A small masked image model, trained from scratch: 48-pixel images.
Rows from block 10 of the encoder of a small masked image model, named by matrix and row number. Rows with one number belong to one neuron. Each number is 500 + 50 x the weight over its row's rms, rounded and kept within 0 to 999. All counts start at 0. Numbers have three digits each.
After each neuron's rows are labels from the 100 images, of 14976, where the neuron reaches its highest value: "responds to" is what is common among them. Only what is clearly more common there than usual is listed. The data: coloured fractals of 300 iterated function systems on busy backdrops. In brackets: how many of the 100, against the usual share in percent.
# fc1: MLP up (encoder.blocks.10.mlp.fc1.weight, 1280x320), inputs 0-159
# fc2: MLP down (encoder.blocks.10.mlp.fc2.weight, 320x1280, transposed), outputs 0-159

fc1.516:539496543547523424621501452475519455417519578539448434521488500541499573493442530522497477450473478403407537472578493531490428493491410602474451476552483437399568526455513421480529457502463441552506497467420463505348432584521524485482541439460522528567542484510546544559512488420418412552482411452478573521442571450509536621493509529571460480579595493508483422507521472506465441453477530456597395398467455445438535509532452405491547516499430518514463436588568513585520513504444465
fc2.516:404551477404492569411482539546508513582494446442483554435490522545465444494485540486477472502522551564566400550431513478446561456584574407451538469477489532606470486585475539484473581517489542463531538499577502534613549456478439470508461541586440465447417553481507490514443467553549547434500560539454474549514498545498449389528457495426443526466456534455504567456451506477491562544520493512452599594501501549551468471432531601488517491477539440533529558434438492440448472540514535
responds to: black (47 vs 8.5)

fc1.753:400562577524478468466414538347468558552495475444532487540479588481438491533476470568407552486507529601425565545551507524488491590526534446516499483593551491520547553482466538467520447561517548478512481522503396483393576526498530482559560523443576568510512496489408517459511509379527484473443505435489551577522542584513460486470493598458422509503514440507499485489527574509567378472502571407452535516450514542550443411430467556484459485476498453488437543532494494519461599497433536
fc2.753:553467467477500472602548461639514494477522534554454539469554440503532534507483550486551439516452495352577459495515428497453519420539486553569493517418425489456463449513521433455473541410487497493444482509534650537602424485500465505474518540571429393498466553528586431540491545523452548504555480544538464503481515482495501557516504394524529529516491502457556533545474437533476567566506471540581433423596544512473568591511571492552608464517542517515537512446557502496573521525551482
responds to: white (74 vs 8.4)

fc1.352:489541532489524477486599494527466489606524486516556535489518507541471549477457434509525462508477423488431443519415492435444490541424623484549422548552515555478460530442407604501579432563517524539497530498476461428457443545523564562384448492528500546498535463503409438552397504544624401452491485447582525412478444541530553526394519517478466482523543441567507456555556488563535475471483467433491526519495508514478461482533477474564570583511483563559481424466555641644515492523501534
fc2.352:538490449534463498559440531464528545376501521518400491472499542424530462530562579481555485494563622428524483523644522587477567446604383472464526494472462517519488523491590446512452480483445456487541528509523579563550568479520415404610524572474550473459420545467566549468562497397393550464478518491440461603547565467488490533602478466507506517513420479429529564517447472444448464487610505536553459441532513535522539533501492503426480433451528446397517545469515412411508525559441435
responds to: purple (35 vs 8.2)

fc1.278:513550469410429521589488633475587569524519525477366520501517565519493477521499567473567534501447558568569519543551444520516510445433526447388511490411550531511551419551479407510438625436541525494473530576404488478469509445554437534534474529591435473498464597555626507525519635474407549442460472542483387592543548580473439562509506434499542431493561574495456472526575459487474486515454489604517477489471543554536527478481459440550542489548435464423552521523510424500535541406451510
fc2.278:476559452555563505447504421490395529519518526485590477547497415471498451432470443530416463443557484509477517481431519408517485524435415476564441520614490532499563549503474587532567437512481487524491461424541474477482494496466501474449544491454556547439549433448430464506492378545548491545527592512524533475420420463520637448568502504464507566512482417548539494430440497508541541490578517479457529533526444432433474495499572513469452513464596523515511481479436517463461463620580545
responds to: sparse (74 vs 29.8); black (41 vs 8.5)

fc1.419:482441586553584502487451446433508458525547539605526588562620549506552476459424477461434469515411509566470474476503529549546454532509559499533564503511493478499524560506511497566474509509493620421553442493553444429501537443475496469468544474513446498454525557572499518484526506512596418515503543484606488572572458563496586414493486632550569481476604433525466573563529500518484484516559477501446460523598490579404494462408497534533528573512549464444558488485479611436494531465574564
fc2.419:499491464413454513523584498566507663520463480457517447382416502469447527550489553467586474490523494472573466583552465477441531401531414411472485502483509507507470462539553467458531556475489408542427525508419577565480434512508478509562473581503559455541456475431531463481502542446417616431481476524426510506471540441519413581540510387404399528537381555453535414462449497436514466485452523504571500455416559500563525497565531523466458405491457518494442519482533446625554513508454477
responds to: yellow (47 vs 8.2)

fc1.642:546590505580592592481517497486406643488520554498517551575478543443526476431552524492563502492438560542491416493460429462496444476422479440471579505482521497603451547475576498472517420558522393489535468530501459553591482479502427543440458541478499462405499531452591565512555508562409513501445624503540533550561501511511487572497460427484511528519536538537567405500495536498474630515535468586474512381496500592562517466570483472529465503509527495514408565519497460494449509506404481
fc2.642:480438487433475473482437535455590329540506488436472471526520466487452564531519459489473540469587460503496603480481562529558580563490514548573452484525499501415568391536395470482523575418502576529501503495489501441368526538526513488631522459532438577579493508575460423509474465489531544548573396512452486552483454522474552487558493566568557511504453426543432543573482491537544412515496508470518494643513522383504470536474526520460530501530494510425630444488491571561507449542599539
responds to: sparse (91 vs 29.8); black (32 vs 8.5); green (30 vs 8.3)

fc1.285:515595528497552508532499535508473616633489469520469544517531499526436459509502485477555462501494470536447573565464407462567466471453472471499522513487511576551476417540496460541550539511550541460523522584523460574531532589482452524488526515556439485518452544489536564497549504505450507396486393640499456465549457524487530565523574533461568561590448518573539431463534483422447526539445507470527468441428541520437517484512519468524507368499462514430474471505439434504564514452510515
fc2.285:523561434461482544480498502395478384462548548467529421517519426461547479436543447572453578472476543583541520450437567496577519569435553475486458476502470456450590538451506523511477488496464444491443489425494468408463511420527520492457523456441546558515555459523504458524519476596517504607579593386516491513402447518517536483516461446527482454436547508541485574477457437565529532471507486605512525610545427401475490537507465491496525611499537499510546455523499545463420530550452482
responds to: sparse (84 vs 29.8); black (29 vs 8.5)

fc1.342:517531464532509591437473526578591505493489446487377483542489496497468494478424418428495493566564481500519463480488511489530497408435422605563480468579479522555514452519504549580486496564501497572553493421434544570567483569493505550454501364450446467455508504483602516489434466404573458505463567513517518589544461512430423427386554524576424484469493532402489514505565534482482450543587508496580424540602461485543538507504557515548536544489405470502550490503494463445537468514436547
fc2.342:500397553500531361642575452485481530489426578496636470427461516525481540492543536559400525434418483409477520480459472566413484580557511453498534539399515527427478605523467492413491486513560521439479499566564540425451549443488485477529464591484552495520522451511384514485579531528442516460493436502545507435470553482662542595537439462452562546540469433536562548498482494478548474484489511474456549430441497590501521433474539476472482445546529512484364507509520436554473555502523440
responds to: purple (48 vs 8.2)

fc1.258:497599482562536545610467469425480566573524513455483404491547486557529479542492426476522550535499527496487502589450521434405519500428447379498510490425525536534498437494542495524455546529466642487530393478521473477551541452592414463549487472546552463534528509502477452557598501499480516451518517529377548437533448546545540557650409463487408496533505443499522521518436480460480552594467547611503447439504477488446506552528483516469539509555525489541568486548426479530486536480460507
fc2.258:498526502498530547384498514507561586471503479542496532572502457496445534432574478546474494433475495570502572483498433527608504573490572613465516476607483502487581539489476503448551486457505367524459599546485510546430502527481454562448520476506471612498472496522577542421470478518503514627568480477645464569471553509504549507387599534490563452478544552542509515445477491563454527491536478459500593598503529480538479512504506487557413545458472513453530465489602501459516506476452497
responds to: sparse (95 vs 29.8)

fc1.102:461563586480489496491467510437482587639540492476496478459518434519501549521569490413528461526505540478473560597448532426500486550477363491481485508558525512544547391484537483462555534457502531468462402594492509470394467440457433538572496486511442494485494509460576517528468464560487537445542453473501527579484580482437543534639554494461458521522521423461585523538469506466493438633546477513454444457543546548451500526436535456518530515506477532407469552513481402500524545503474503
fc2.102:564532372541478509478456509492463527484473532523453492560459473422517469442420441604453555476506438612526522432441450530576484484390570475496560477460512452403481516491438503496456493553425460486552577447494448522606525498600485521452471442537560533525501506529409525520563486473556414584528545575459452407475429501559480510478442479570506461439563548609411502449469444529478572433427465552538586551478430351527485457557449482510486513513573480532548418509526575467511473473509512
responds to: sparse (98 vs 29.8)

fc1.526:531492534586456495438475540518439512516499484450568545574490466545629525538562511542419475565446424515450503548579424521537512485439543431512454512434538596547419518482480444486500511533521621561471365516527474463432557485541516528530584492591504508473478518381523539538484523540535449376497445432491521545555529592455430583566485442464443558401533498485503444509426554513466468514507519498487484586399496505538550532510485433483491473467538489490523448525516506562505506527465500
fc2.526:488507486456542526548526487556552494482534559515482444477507522464403453449422444424613491496554584408558501466461506465477497526566475565479482535518433482472551521523494565544496498488473406454499571430507528538567469509518446460495443555400486472460502520582503445505546533467451494586525539572490448504473500491538566478516456477520612476559472491538513565477582509509517530454457460484537540428561553558467510463550543565488508575507434577488500553466502455470490512505530540
responds to: sparse (74 vs 29.8)

fc1.313:526443524529474440543581466506571517472501488480595570404546462511541544556487573487465633490491475495506452477576522495550562494436510496552572450449486476475475475477378483489473473468546536510484599501537478491525519490515481526533515496502479462474548410476384553500532500481518424455523540423590458529549538567504493476440562481520476539506628499466503451552521394502489516427516491501530473517461429524454530469598486472524548556575471530513517601505499525463505531485483442
fc2.313:418513566516516505553446493549472491487487536504392473552494574481448524476505510455597445533493578459496569489456491509435449442612485488469438528519525610539472529582610543527524516526468533481511428530481574533469438527505503466565546550522517445489462558510625452535487582465501569509463452581475605556488453473498530549493445549456542538566355443445495526517509638537457458589528511489456472438530582515550544532446556514500541421424556491458461467454570493573533469442521519
responds to: purple (73 vs 8.2)

fc1.491:490455547450543511508490512490452529553482491510504522472553476503511562417526502532486462533526570503551557514536493401461461541501506459499550544497443530509500426523520436472421502535472460452413535474505564556480431466531446479494510540510442486504474469469535521553400499530453519451502481511497517580506465487537487428526461409494534522510516504547486559488509457448504513467548539574518466485497536446474479454456512554487459465602469488399646513484438563468526468492447520
fc2.491:542552478512440550487495460524543493463489541457479452575508491461512411531531445531516587416486467577440500452439491519632508550405468527471502480494491447519572519491435518525585551468502549518515439515482438402455574437512494546472551442489481529538527506541534477471644476493509462519523482499479481473437481473482535565510559551529425499446502540506520419580503500500539506529429468520485513547486496495461458539502482427510470601403481523512441464527542453550436563469556459
responds to: sparse (96 vs 29.8); black (31 vs 8.5)

fc1.727:511500508480566501520549575540467516459532504472547419475542412520456495507451505591517437521550532567460587518459478603465474484445494497440375505506530423551545408415435451465534514545434521509571529515540537453572503494504454448485436508502562576465561453472549440433445532466434501476461538549568511581515478517497403428582535468454511444479568528469505521590402470547485447530553461461418455514454511460462429460473584479398580432559526518618417512426490456465505442465481458
fc2.727:467530542492483542542529447486460592573473557558555482537468469517554552407511518500520542528534557518528531524480384393564429576508609384430536492482409470427573575605528441484492495412458477451481449487526493524483453584472425483577503542538510488568512598377491542508501462530472446540478435450468440464503509532511555621542609514457564521492396445619506503489548550519426549469500541520541498491583509524484531505542515538531496565522518491486505574495434391573434522600569446
responds to: yellow (53 vs 8.2)

fc1.40:538509500492625481466503467459533445515477563434547448580470446455535453600515469536481521503460478409492471411452521485506527537622475524509549471502504531479512460503547531425512536420380417459519553467429394541477603382484462451592433474567474497531470484628461572448456510509478534436485514496494529557501512497550517459438511527454533533533551443555615442545538480470502438495530434533448494505518523461574472487479543510438608523496464414508524519553571481574570595561435505
fc2.40:476513496531361509507493537531431556482555452576521574413544517555486541471487513438548521509583533597473532573572449561475485450483518428526479518476551525548462517500476459545477462557565553491478525469551563460512440582532580495434530468426534516499514532368500426539496507453503500581504543573581478473509499554474482478539450512583505405488481528498373528423470541524517599514548542490493511590479517534421471470514417531550403506514586508431472487484444547464501402453583491
responds to: yellow (60 vs 8.2); orange (29 vs 8.4)

fc1.33:551458635386511569543484487543464529404426406550518455477533525499563417497602498538615462516533505540427501435494535535555439475497550582530478419512496511547547569533512492561553512431451556488482462483459491573511600545589473495547505461482554504482567487493568517522479463438538554491606479485520517497490563528480465524538501547397468376587495479597506552510440501513512609470526526497510506563434620475614515415507548500484509596472467455469473573575490571483442494467514575
fc2.33:394507413568551403496572480492581464590528573491523565454440529481416598562410541472410598500475468417533461586478496519456563500526444405450553538476500491525429385478553529462450501551582534510463514528505539444496469460452545509460464547540510446568506470463456456488527520532526455449458482533485541494573445444446488425444554504526505582439473596420535450537564466475525430570471449437530482418579432502415463541427480506541523389539537540521490500437503478535518528559515433
responds to: yellow (30 vs 8.2); orange (29 vs 8.4)

fc1.485:453528552515581453603483497541430601473412428511475468565573505536532527546473479397482569492464502481505526518529478400455452397557492463509534514459502452491478401466593545509482525613477452589583526472566474470532475473626501499490477440520523424473538439581459539500489489473455480422505425492501530427510471515537545486507572476465570554508501508477457449467527496555603542449456484383486484440594491482434533529479466474527467413580479469504584450520514458506501548506492519
fc2.485:491470496460420540412519548511521363489570571494511533422465474474489472421515522584548415533556522522477478466481557592522494542521565543443452512512498525503544614518426464491539502442527564401419401483441497575435571539390486469516536546495450522476446599445577441481472542516536485550453560473478500589460538422480444511471398516471445473490495491537520585501472524451395503517613533572463446550431474522506453468435473540478490542465525492450371534486444497513510468465429471
responds to: black (30 vs 8.5)

fc1.441:593490456456525573538422428465534559557416513532495433497561477493553481388402610485459451439541509481443451428485538565387505565441439452508468474515411469497482476527436548630543474394454502561487551524464517363541429496540521531486568576489491607521469517466504446462499490465522486469437532565503669531467509483465574438522566530480457443492498426479466636485569504517521370525452559443519475513478578508547564545477554457610518495560544485577543451540488488436534393510560509
fc2.441:479523484474445442502541580539495446416570482500498462476488498477484520566518488473507549454396466523604538556521498412551488467515554578511556522539527558486471528463568476394398559616538441455486487491505487575452527525516579504504397508476515465495541455486491551560539541493514468508568432431521362450550426551496419627484468501523547552475563586540453411493435552490455609472538456535487509506489461547459483457522494558486583491458486567355488604442453571582466601527455488
responds to: white (38 vs 8.4)